python train.py --model="spectrogram enhancement model" --dataset="notes from a synthesiser with random patches" --train_examples=78125 --gain_aug_db=10 --noise_aug=0.002 --n_mels=64 --hop_length=160 --input="log_mel" --win_length=512 --task="enhancement" --loss="l1" --arch="unet" --norm="batchnorm" --activation="mish" --pixel_unshuffle=2 --widths=[96, 192, 384] --blocks_per_level=2 --block="basic" --dropout=0.1 --attention=false --upsampling="nearest_conv" --init="trunc_normal_002" --residual_init="none" --optimizer="adamw" --lr=0.004 --beta1=0.9 --beta2=0.99 --eps=1e-10 --grad_clip=1.0 --steps=18000 --batch_size=64 --epochs=14.7 --lr_schedule="cosine_restarts" --final_lr_fraction=0.01 --warmup_steps=3600 --weight_decay=0.01
Rows from block 2 of a small spectrogram enhancement model, named by matrix and row number. Rows with one number belong to one channel. Each number is 200 + 30 x the weight over its row's rms, rounded and kept within 0 to 999. All counts start at 0.
Before each channel's rows are labels from the 100 clips, of 14976, where the channel reaches its highest value: "responds to" is what is common among them. Only what is clearly more common there than usual is listed. The data: notes from a synthesiser with random patches. In brackets: how many of the 100, against the usual share in percent.
# convs0: first 3x3 conv (model.enc.1.0.convs.0.weight, 192x192x3x3, each kernel summed), inputs 128-191
# convs1: second 3x3 conv (model.enc.1.0.convs.1.weight, 192x192x3x3, transposed, each kernel summed), outputs 128-191

responds to: gate (73 vs 24.5); drive (51 vs 25.5)
convs0.154,183,146,175,203,182,201,97,181,189,174,159,214,143,178,188,207,160,160,179,196,198,165,171,194,191,218,143,165,228,172,178,174,195,164,173,161,190,222,209,171,196,173,257,193,154,264,191,163,195,184,137,191,177,198,220,202,185,140,194,144,224,146,199,139
convs1.154,207,201,192,193,192,222,280,225,230,251,227,179,265,208,227,215,211,195,173,205,195,227,245,225,224,200,232,196,300,169,256,195,193,187,196,243,214,243,181,235,219,246,184,224,212,68,183,237,215,201,246,247,229,214,227,190,194,242,184,199,183,243,219,261

responds to: swell (54 vs 25.1); triangle (46 vs 9.8)
convs0.26,229,231,215,160,227,217,193,190,222,184,244,213,171,202,204,248,229,168,194,255,197,130,232,216,208,209,230,220,140,210,225,195,213,193,224,202,172,213,153,234,161,181,140,187,212,201,213,204,262,294,192,179,187,185,206,164,246,177,193,231,178,222,205,149
convs1.26,237,142,182,226,202,185,249,203,186,247,146,171,238,198,174,183,208,210,149,200,232,257,234,225,179,194,170,195,164,222,145,202,231,189,129,194,219,217,220,167,229,236,201,212,255,135,206,226,157,208,223,145,167,191,186,250,194,197,200,165,200,219,219,192

responds to: bass register (49 vs 22.4)
convs0.110,191,232,203,188,203,223,200,196,188,183,197,241,258,197,213,226,201,216,176,187,200,208,198,128,189,188,245,194,257,190,239,211,213,174,197,301,193,186,201,197,184,221,250,207,233,196,190,183,221,218,256,210,186,239,169,251,247,185,176,220,214,143,170,204
convs1.110,213,228,182,196,221,170,204,248,203,157,178,164,182,153,197,171,214,188,241,244,170,216,145,217,202,193,164,216,174,195,153,198,199,218,202,176,194,160,185,138,220,146,160,167,174,223,231,230,166,180,190,146,214,207,144,169,192,186,199,176,230,157,201,174

responds to: high-pass (58 vs 20.2); resonance (44 vs 14.8); filter opening (42 vs 19.9)
convs0.69,233,264,191,193,205,239,189,188,194,197,209,231,238,169,225,285,201,194,185,210,160,211,210,183,178,199,247,195,209,188,211,230,221,170,212,298,220,186,201,175,205,227,239,213,213,204,198,193,230,192,211,250,190,223,184,214,264,176,171,216,207,135,221,171
convs1.69,180,224,203,234,206,197,220,205,192,174,187,169,174,197,195,249,194,200,225,235,189,208,165,204,228,193,167,216,171,200,174,158,193,266,258,149,214,175,187,125,242,166,167,132,163,203,212,228,199,196,185,126,210,225,196,198,195,210,189,177,223,198,195,194

responds to: drive (80 vs 25.5); gate (55 vs 24.5); narrow pulse (29 vs 9.9)
convs0.121,251,169,192,206,170,191,179,185,185,176,181,241,123,209,197,192,180,154,191,227,156,171,197,263,219,164,135,230,242,194,179,156,175,171,162,129,163,213,204,190,215,192,212,201,231,242,158,182,229,291,159,206,165,212,179,214,248,158,188,185,230,208,218,158
convs1.121,224,192,192,203,236,226,248,198,220,212,208,156,264,192,188,182,204,259,201,227,230,181,164,206,221,254,257,251,218,100,240,231,235,210,212,251,215,174,191,166,171,224,212,225,104,169,243,190,199,160,202,195,252,213,212,227,181,233,162,200,158,231,169,197

responds to: drive (61 vs 25.5); gate (52 vs 24.5)
convs0.125,148,145,193,194,212,203,123,207,177,156,160,249,184,208,161,216,178,189,176,184,200,181,137,175,178,208,123,161,170,160,189,201,210,185,179,162,212,198,233,208,178,219,242,190,152,280,206,183,220,178,163,193,208,184,240,186,182,211,184,165,254,144,159,126
convs1.125,212,230,194,213,206,195,246,188,254,239,212,153,228,179,251,209,176,211,189,191,180,244,241,194,235,222,254,154,250,175,245,169,190,204,226,274,219,231,177,243,258,208,171,184,204,80,183,164,241,205,213,176,185,199,233,202,191,204,157,204,141,242,195,246

responds to: pluck (57 vs 25.1); bass register (53 vs 22.4)
convs0.126,212,198,185,189,255,191,177,181,224,187,223,207,207,152,192,111,221,222,253,215,203,238,231,276,255,227,226,252,174,202,155,233,185,203,200,179,187,153,197,191,218,176,188,212,230,194,256,203,227,253,205,195,191,175,211,194,252,185,159,199,193,169,235,210
convs1.126,199,211,220,211,180,241,182,252,174,212,222,174,186,223,157,205,215,173,157,229,209,169,254,145,156,187,185,147,208,136,218,190,218,239,167,206,224,242,187,211,210,198,220,234,163,170,179,206,207,163,190,213,197,229,167,203,186,261,203,193,223,175,233,143

responds to: drive (65 vs 25.5); gate (55 vs 24.5); bass register (52 vs 22.4)
convs0.165,210,203,164,198,187,194,192,175,208,202,226,230,201,147,236,125,191,227,204,217,189,218,183,216,255,237,201,208,228,174,181,177,202,201,217,212,192,151,197,211,219,177,158,210,206,209,209,201,233,222,224,187,192,171,258,170,176,187,160,194,172,189,217,235
convs1.165,220,170,223,199,188,228,160,240,216,221,195,192,239,251,154,173,235,202,185,210,198,167,252,162,157,174,236,180,204,176,218,212,179,193,176,214,179,208,178,229,150,209,227,217,211,180,200,184,184,197,181,185,230,229,158,230,190,245,235,214,214,191,221,179

responds to: drive (75 vs 25.5); noise (56 vs 10.5)
convs0.57,209,238,197,159,127,216,220,195,182,241,214,238,141,216,221,274,194,200,176,197,184,167,245,204,181,166,182,196,227,232,234,146,167,182,198,239,172,241,185,206,215,220,202,203,158,226,137,201,215,230,180,230,185,208,192,180,204,166,202,188,196,211,222,230
convs1.57,196,178,190,233,204,220,194,164,200,170,208,185,200,178,189,227,218,201,237,228,204,221,167,185,200,209,220,198,193,159,187,206,204,255,200,179,230,196,163,132,229,189,209,220,194,190,201,229,221,215,175,140,206,209,151,228,192,231,170,182,216,214,182,167

responds to: harmonic FM (26 vs 9.9)
convs0.185,206,222,163,211,188,217,203,212,211,190,195,210,205,157,208,255,240,185,223,162,225,170,161,221,186,181,181,203,144,174,178,173,218,224,230,213,215,167,161,187,213,199,174,240,172,169,178,239,210,162,135,240,217,159,205,206,188,212,176,211,178,233,131,146
convs1.185,204,183,202,150,222,170,204,135,196,220,193,183,222,200,199,216,132,221,165,225,168,229,220,219,220,226,189,195,224,195,222,217,210,134,181,154,157,232,262,221,165,184,162,167,252,167,225,136,178,235,230,164,169,197,214,224,193,139,213,179,170,210,207,213

responds to: drive (51 vs 25.5); noise (26 vs 10.5)
convs0.25,173,232,158,157,151,205,170,171,163,219,167,242,194,223,185,230,185,212,240,209,183,213,197,151,135,174,216,176,155,201,191,163,152,159,204,222,127,228,192,190,147,166,186,191,177,219,134,200,190,183,170,195,168,198,148,215,201,158,178,165,174,159,169,231
convs1.25,226,265,194,205,219,231,240,203,174,174,173,172,149,156,190,191,242,175,240,208,210,201,174,216,198,212,148,221,210,138,183,210,209,262,218,165,249,211,197,165,244,221,220,234,197,220,238,242,202,192,213,205,248,198,172,159,187,228,165,191,223,188,198,153

responds to: pluck (70 vs 25.1); drive (57 vs 25.5); noise (50 vs 10.5)
convs0.170,218,188,134,194,136,181,165,152,235,194,207,239,175,156,214,138,190,220,222,211,251,197,172,266,223,221,204,207,178,165,172,125,244,193,201,191,149,173,198,153,195,206,197,199,207,198,134,205,244,249,188,198,170,145,223,181,228,174,141,182,195,189,205,231
convs1.170,181,250,205,219,196,220,185,256,202,197,254,176,173,174,142,179,227,167,163,206,181,155,228,175,181,237,177,164,175,184,210,171,189,254,182,210,218,195,181,209,222,169,207,214,154,190,189,170,211,145,201,207,194,245,221,197,177,249,212,219,216,204,230,154

responds to: triangle (56 vs 9.8); gate (49 vs 24.5)
convs0.73,241,228,236,161,184,202,220,185,185,230,213,186,195,169,209,230,207,184,189,142,212,172,277,194,222,205,216,246,187,220,217,196,233,201,219,206,183,225,171,211,184,196,171,188,159,204,196,177,181,254,218,179,216,198,201,185,254,209,224,208,166,149,150,139
convs1.73,194,154,148,203,202,183,158,190,179,238,190,206,184,194,180,184,147,185,250,161,182,228,192,204,167,147,192,227,142,183,124,185,149,166,207,178,216,155,234,198,191,197,201,196,235,230,190,175,220,154,191,134,160,232,209,188,182,187,152,226,220,203,220,187

responds to: triangle (40 vs 9.8)
convs0.106,269,193,217,167,218,171,216,187,236,167,199,199,217,181,184,264,213,159,220,214,262,197,212,231,211,214,238,242,156,216,199,222,166,195,201,111,209,210,166,166,166,173,147,202,197,224,220,194,227,224,136,251,230,210,205,186,279,228,206,245,224,202,230,157
convs1.106,171,149,197,206,222,190,202,214,200,268,199,228,215,205,191,223,199,206,138,170,148,238,234,204,220,194,140,209,209,189,186,202,208,146,166,204,219,226,243,224,195,182,176,165,240,187,206,144,208,199,217,194,120,190,258,237,199,156,195,195,164,229,231,212

responds to: swell (62 vs 25.1); triangle (59 vs 9.8); square (32 vs 10)
convs0.67,246,146,197,161,192,184,195,185,207,235,219,156,148,181,150,187,222,210,179,193,225,133,175,196,207,211,171,190,186,155,191,207,156,222,180,155,190,227,194,169,205,207,231,207,187,182,218,206,193,204,137,178,200,165,207,191,195,178,170,178,177,214,226,239
convs1.67,187,230,199,216,188,194,236,238,204,181,199,257,246,228,213,207,209,217,203,211,204,153,223,194,187,158,217,189,257,173,236,221,204,190,206,238,245,232,184,263,222,235,186,236,217,209,190,213,251,190,221,276,228,234,178,198,199,245,216,247,190,225,230,193

responds to: drive (58 vs 25.5)
convs0.130,196,178,201,142,157,187,112,207,182,203,161,174,155,161,171,195,213,188,197,166,220,177,181,191,181,192,123,150,188,217,170,189,183,193,200,125,162,218,193,213,143,189,167,203,186,216,176,183,158,161,161,217,205,143,230,208,134,195,183,204,186,223,201,189
convs1.130,167,187,222,248,204,223,213,199,205,226,220,199,248,248,186,160,175,181,139,207,207,234,185,180,199,187,285,173,288,220,188,160,182,215,202,276,256,169,154,234,250,235,231,192,214,188,199,235,194,192,234,168,177,195,190,194,170,203,218,206,192,211,188,230

responds to: harmonic FM (26 vs 9.9)
convs0.72,181,251,178,219,205,232,205,202,226,205,213,234,243,169,219,242,242,214,205,228,208,170,163,168,180,224,227,179,115,177,209,196,273,216,243,262,208,142,192,170,201,190,203,228,223,159,167,225,241,196,142,211,210,190,195,208,224,208,154,202,186,225,215,175
convs1.72,212,183,201,184,216,173,231,159,167,238,170,158,223,220,175,209,166,238,174,216,187,231,222,230,216,213,178,214,218,201,215,193,196,171,179,154,181,211,257,186,207,196,161,144,232,170,213,147,183,205,227,149,171,209,220,224,180,156,208,191,172,213,187,234

responds to: pluck (67 vs 25.1)
convs0.75,162,214,147,234,112,196,208,188,178,191,182,208,165,221,163,229,200,213,187,150,214,168,150,229,171,188,170,186,219,175,193,103,206,201,192,196,187,215,178,175,201,199,234,204,172,216,99,211,214,144,209,235,199,169,170,217,172,191,137,201,174,245,191,238
convs1.75,199,145,216,143,225,193,191,222,228,210,184,198,219,172,237,225,174,192,193,213,185,237,204,184,204,196,206,187,222,210,240,234,224,160,185,184,164,252,214,200,181,194,195,205,214,173,242,191,203,233,228,168,166,186,146,195,189,188,215,165,216,214,208,170

responds to: narrow pulse (26 vs 9.9)
convs0.18,176,187,207,235,226,173,250,198,195,214,260,146,220,192,184,201,181,230,211,171,144,220,187,124,190,235,170,206,265,203,216,271,224,218,204,241,210,147,210,208,169,199,278,223,187,190,243,211,236,108,246,203,225,207,179,227,203,218,201,211,174,216,227,196
convs1.18,200,261,219,210,221,200,191,176,171,162,197,218,194,223,192,187,232,183,189,214,195,208,161,199,211,181,229,202,205,192,121,175,183,223,205,209,200,162,155,164,223,193,186,162,189,242,195,196,212,198,208,109,232,167,182,190,213,195,182,178,222,134,181,171

responds to: harmonic FM (26 vs 9.9)
convs0.49,184,207,178,206,188,237,173,216,213,181,209,204,237,197,229,192,237,227,215,210,267,199,124,216,192,226,207,189,184,159,228,172,210,213,232,190,210,129,205,175,197,201,163,210,218,155,185,231,221,209,128,210,212,207,177,220,181,208,184,198,209,244,202,196
convs1.49,173,166,215,190,199,165,229,170,209,243,202,167,179,181,148,214,161,208,190,209,118,214,229,214,216,199,163,183,214,203,205,220,163,175,152,169,195,218,229,238,211,176,156,175,231,174,220,125,203,187,228,162,159,189,228,182,165,167,212,185,167,207,192,232

responds to: filter wobble (48 vs 20.1)
convs0.102,168,211,166,190,202,195,181,178,142,182,201,239,228,187,184,208,213,209,202,149,293,199,185,156,166,204,210,168,201,198,194,186,215,173,178,213,152,145,192,179,148,237,221,197,210,195,180,201,229,208,157,188,183,152,180,208,197,180,171,206,187,215,154,142
convs1.102,199,174,228,216,196,144,225,182,226,206,180,175,152,178,139,197,163,161,163,200,151,176,204,193,193,178,197,182,230,210,207,166,130,218,161,162,215,225,163,210,241,174,184,171,212,202,196,209,204,167,228,135,191,219,200,202,191,162,216,154,220,194,193,227

responds to: square (26 vs 10)
convs0.116,199,193,190,148,187,209,113,177,165,159,196,267,170,209,194,256,169,191,205,253,207,172,195,206,179,208,157,188,200,212,230,188,191,157,183,189,132,217,247,200,119,188,196,183,188,309,204,171,248,188,185,179,179,205,184,192,232,138,188,167,210,204,228,148
convs1.116,189,184,239,247,159,257,253,195,221,236,186,154,239,212,216,215,232,175,157,209,190,248,219,203,207,173,250,188,232,185,188,201,169,239,176,255,253,217,140,188,267,232,211,190,199,128,205,237,170,209,206,164,199,180,209,189,191,256,215,195,220,206,189,216

responds to: pluck (75 vs 25.1)
convs0.54,203,225,162,201,152,212,218,192,243,201,224,179,181,173,199,181,219,153,231,173,189,194,178,243,192,184,206,202,173,192,185,153,207,239,222,236,218,185,162,212,225,193,177,265,129,178,146,270,210,119,199,206,207,165,198,149,203,220,186,193,168,231,115,148
convs1.54,212,186,189,161,225,189,172,115,174,214,188,226,224,221,210,196,184,231,167,216,175,203,230,200,196,194,222,186,210,204,234,242,240,124,181,164,136,210,224,204,141,202,229,166,239,183,221,139,189,262,196,173,176,232,196,233,210,176,190,186,216,177,221,187

responds to: gate (51 vs 24.5); triangle (41 vs 9.8); square (28 vs 10)
convs0.191,192,213,160,200,168,182,190,150,140,180,163,237,186,206,194,175,206,191,137,196,173,158,154,169,170,164,158,163,234,171,182,173,231,194,153,201,225,161,176,188,237,220,266,193,186,211,155,192,218,194,201,179,166,175,221,230,200,166,126,194,143,209,151,198
convs1.191,197,229,239,130,298,234,211,242,260,211,259,170,225,212,218,211,208,217,196,215,195,202,209,196,202,247,227,196,197,204,235,250,182,163,222,213,144,227,225,197,140,157,180,196,193,154,319,220,187,208,210,202,269,200,193,185,174,196,200,196,214,214,229,219

responds to: noise (71 vs 10.5); drive (66 vs 25.5)
convs0.3,179,212,211,162,105,192,241,198,185,249,240,229,163,244,179,217,173,227,233,214,177,179,249,204,183,181,185,216,183,259,201,127,170,184,202,211,168,210,198,210,184,145,172,211,160,210,112,215,229,199,213,194,187,216,139,177,176,192,232,169,179,200,219,216
convs1.3,188,195,178,230,195,201,158,205,150,186,157,158,158,151,209,183,215,173,250,221,215,203,189,178,179,199,201,194,193,114,209,232,213,256,210,182,242,208,171,178,239,187,216,253,175,207,212,235,168,179,178,194,204,190,175,225,188,199,176,189,239,178,219,165

responds to: triangle (55 vs 9.8); square (33 vs 10)
convs0.56,260,211,236,142,200,192,241,182,259,201,201,124,202,199,169,191,240,189,226,233,239,226,234,219,219,204,266,253,197,213,207,237,158,204,199,186,192,236,177,205,171,167,202,192,191,179,226,182,235,228,255,174,210,221,168,185,256,210,231,228,205,178,257,226
convs1.56,157,184,142,236,196,207,123,190,173,226,190,257,198,201,180,193,150,177,146,174,149,260,209,220,164,169,136,190,193,186,174,211,181,118,142,184,218,198,225,210,174,205,217,170,250,213,187,168,229,212,217,137,124,185,232,218,201,154,163,214,210,177,224,176

responds to: gate (50 vs 24.5); narrow pulse (35 vs 9.9)
convs0.103,163,226,183,198,187,176,233,199,191,205,183,224,191,224,210,218,144,189,208,234,111,231,193,211,193,216,212,177,217,196,160,197,184,168,152,138,194,211,193,190,224,138,196,224,177,223,191,224,244,139,197,240,196,193,207,144,186,194,171,183,205,168,234,189
convs1.103,163,261,264,143,185,224,164,231,222,179,231,211,178,186,174,208,143,146,199,227,147,136,213,187,222,184,182,207,234,206,263,201,148,177,267,167,169,227,175,221,188,192,166,192,224,164,207,208,193,231,240,165,231,175,194,185,166,192,201,188,178,186,179,224

responds to: triangle (62 vs 9.8); square (33 vs 10)
convs0.92,228,170,187,208,192,206,178,191,263,186,230,180,239,238,227,157,215,220,211,226,252,181,158,282,225,209,237,221,184,174,219,180,207,203,206,149,210,165,201,152,198,190,219,211,201,186,207,233,237,191,129,195,208,214,177,246,234,210,199,202,241,235,242,248
convs1.92,188,179,223,208,210,172,203,147,164,188,161,224,184,211,131,181,187,194,184,196,162,206,211,238,171,201,169,159,239,225,152,236,224,158,121,181,185,194,195,247,167,202,219,178,199,231,194,138,222,176,255,180,167,200,192,197,218,169,226,208,189,179,221,158

responds to: pluck (78 vs 25.1)
convs0.55,231,175,203,274,198,230,213,210,230,220,193,212,214,215,232,182,182,229,203,200,166,217,207,238,215,222,204,202,133,215,222,195,184,211,226,230,211,188,248,183,225,106,116,225,186,189,217,216,211,197,210,192,201,212,222,188,233,201,191,190,245,141,245,191
convs1.55,164,205,182,167,216,192,212,170,179,166,222,156,189,170,136,183,219,176,214,206,172,201,221,184,194,173,207,212,197,177,242,207,226,240,200,207,191,169,155,210,196,203,176,214,165,159,197,224,181,166,192,196,149,210,220,197,208,189,225,197,140,221,187,204

responds to: pluck (66 vs 25.1); triangle (44 vs 9.8); square (33 vs 10)
convs0.66,193,111,202,239,169,195,231,212,198,234,258,160,224,250,175,175,214,227,218,205,241,168,176,210,217,184,218,206,197,198,227,182,211,232,224,175,222,210,195,166,213,204,200,196,202,193,196,218,247,180,151,192,230,215,196,236,197,230,211,213,228,219,267,265
convs1.66,163,215,213,190,230,194,192,140,223,171,155,241,208,195,175,216,217,187,189,177,184,177,178,192,178,234,218,168,226,221,173,207,221,186,175,237,194,205,163,225,183,216,227,206,197,241,207,161,251,184,223,179,182,140,173,228,238,173,210,168,150,188,207,146

responds to: detuned saws (30 vs 9.8); pitch class: D# (27 vs 6.8)
convs0.37,188,152,185,213,168,211,121,210,197,205,168,201,143,175,159,171,236,182,158,180,188,181,172,183,178,225,145,145,198,190,183,175,169,220,220,164,183,236,216,177,186,198,177,186,180,232,186,191,154,156,131,186,204,199,260,148,172,185,206,180,222,167,182,166
convs1.37,206,159,202,222,187,231,248,215,243,236,248,170,226,200,207,198,213,197,198,201,207,215,241,192,221,175,232,180,259,194,245,215,213,180,218,249,245,223,183,249,243,251,213,244,216,156,177,233,222,193,251,233,202,194,207,261,191,224,205,212,196,216,202,237

responds to: triangle (52 vs 9.8); square (40 vs 10); pitch class: B (31 vs 6.8)
convs0.171,212,201,221,105,204,182,189,217,181,159,204,199,142,230,138,202,180,169,237,251,190,136,183,163,187,170,186,211,211,205,192,156,193,200,194,136,193,199,168,213,193,216,118,191,203,224,185,197,191,205,245,185,226,212,196,184,246,223,236,220,223,198,206,190
convs1.171,234,132,186,226,188,218,211,175,226,265,156,151,200,171,220,229,194,189,180,237,198,227,241,191,171,225,199,177,166,196,235,204,201,153,177,236,209,251,231,234,188,197,227,261,212,99,209,226,207,209,181,235,169,209,230,222,196,158,177,207,174,195,228,216

responds to: bass register (74 vs 22.4); drive (66 vs 25.5)
convs0.180,181,212,174,129,168,209,82,202,153,161,175,199,157,181,201,254,211,188,177,229,202,164,176,202,153,176,153,172,173,207,215,179,163,181,189,204,120,186,224,202,154,215,188,180,201,238,169,183,200,206,159,202,186,189,179,183,186,149,173,175,182,189,209,167
convs1.180,152,262,242,241,191,239,269,191,187,231,205,201,250,210,221,215,182,198,183,207,195,258,199,201,238,172,245,219,214,193,168,192,205,226,203,240,266,220,144,164,273,207,194,190,229,163,204,242,213,201,235,178,217,193,203,204,210,230,202,179,224,240,239,198

responds to: pluck (65 vs 25.1); triangle (29 vs 9.8)
convs0.19,178,206,192,222,158,187,221,191,190,188,208,159,186,182,192,132,194,188,209,196,214,229,190,262,217,216,190,209,231,195,165,118,185,209,204,204,206,179,201,236,212,200,188,215,170,190,160,222,205,108,215,181,197,177,199,156,105,207,188,175,150,238,128,176
convs1.19,202,163,201,152,212,224,147,173,200,240,210,256,242,237,231,187,199,223,195,194,197,182,229,166,180,163,254,166,193,228,239,241,210,153,178,219,124,222,177,193,114,211,210,191,228,222,231,157,188,252,197,167,197,229,194,231,225,207,197,181,216,178,214,195

responds to: noise (47 vs 10.5)
convs0.86,180,214,204,204,253,212,189,190,195,161,212,228,227,146,196,132,218,208,224,219,215,220,199,255,214,220,232,216,183,191,145,234,223,209,212,197,219,146,194,178,198,186,189,176,246,196,246,195,212,225,258,188,198,186,203,172,246,195,182,223,201,187,224,217
convs1.86,220,166,218,208,185,201,162,219,202,229,196,183,155,237,161,266,215,184,146,233,183,170,236,158,178,194,151,160,201,157,201,201,178,231,149,155,177,281,227,214,197,154,210,249,154,169,201,215,203,174,174,238,200,198,180,185,164,224,182,168,207,141,238,148

responds to: narrow pulse (28 vs 9.9)
convs0.109,193,213,159,195,171,229,153,187,204,188,226,139,196,236,178,181,214,198,187,183,223,163,146,174,147,178,156,141,202,137,204,178,244,219,213,239,178,161,174,153,219,209,232,191,139,178,178,206,184,216,167,167,199,190,181,206,159,189,146,172,171,181,172,206
convs1.109,183,222,160,231,192,177,252,255,198,232,209,208,191,171,245,246,186,209,206,209,184,224,201,225,261,191,161,248,218,222,204,158,191,195,234,196,208,252,206,238,217,181,156,152,216,205,193,189,212,191,231,246,230,228,254,207,201,228,210,206,237,212,233,244

responds to: drive (58 vs 25.5)
convs0.7,194,197,197,133,160,189,137,219,165,195,153,200,165,176,153,207,218,193,166,206,192,166,194,198,129,145,152,133,194,223,191,191,164,196,187,152,126,207,187,214,127,197,188,188,196,189,172,193,161,186,202,222,208,172,168,179,168,197,180,195,203,197,204,200
convs1.7,183,227,206,225,225,242,232,211,202,260,227,200,271,231,244,195,175,231,169,214,197,219,210,194,237,165,279,223,245,155,222,186,214,199,217,260,265,227,169,226,267,229,202,178,212,203,205,225,205,165,257,196,183,200,200,199,215,197,183,193,198,241,222,210

responds to: gate (64 vs 24.5); drive (53 vs 25.5); square (27 vs 10)
convs0.137,195,211,145,217,183,183,157,180,187,210,153,216,165,200,154,234,201,200,179,169,179,152,172,177,171,189,185,155,168,179,150,175,150,209,184,153,179,238,196,167,231,157,212,214,166,265,175,207,203,161,123,210,210,147,197,198,195,176,139,197,194,182,189,184
convs1.137,201,208,231,136,250,201,243,217,225,184,198,195,204,177,218,239,175,149,210,197,210,241,200,223,220,186,197,204,238,216,251,256,216,158,184,204,187,234,217,229,167,233,206,198,183,147,247,221,218,230,256,228,209,182,174,152,182,181,183,205,207,234,212,216

responds to: gate (55 vs 24.5)
convs0.13,168,159,165,226,171,209,171,168,203,201,155,184,172,199,199,194,145,176,169,220,153,217,192,207,187,203,185,152,203,185,168,177,211,135,169,189,209,220,219,149,211,146,243,174,156,222,180,132,169,193,158,186,148,210,218,197,173,123,186,134,225,132,200,162
convs1.13,217,176,190,132,206,194,248,202,205,223,220,193,245,189,210,228,206,204,175,195,183,211,240,217,209,179,182,203,261,151,259,220,203,161,211,213,176,249,192,249,161,245,153,230,205,109,204,226,208,195,238,255,237,204,225,212,198,230,190,187,193,236,229,242

responds to: high-pass (46 vs 20.2); filter opening (42 vs 19.9)
convs0.122,137,242,190,209,193,241,221,206,147,221,195,181,237,210,199,243,221,241,187,214,181,265,188,170,159,243,195,201,212,186,257,200,184,205,188,273,185,128,234,212,180,167,191,200,195,189,208,217,209,95,186,217,206,252,189,166,134,206,171,198,159,246,172,222
convs1.122,232,223,196,218,197,208,174,206,201,222,195,214,176,212,224,201,216,159,187,221,214,182,213,199,213,179,201,195,183,184,117,187,173,247,238,173,194,166,202,159,206,214,181,170,212,236,208,227,196,214,204,119,212,181,174,181,227,198,219,180,245,187,207,160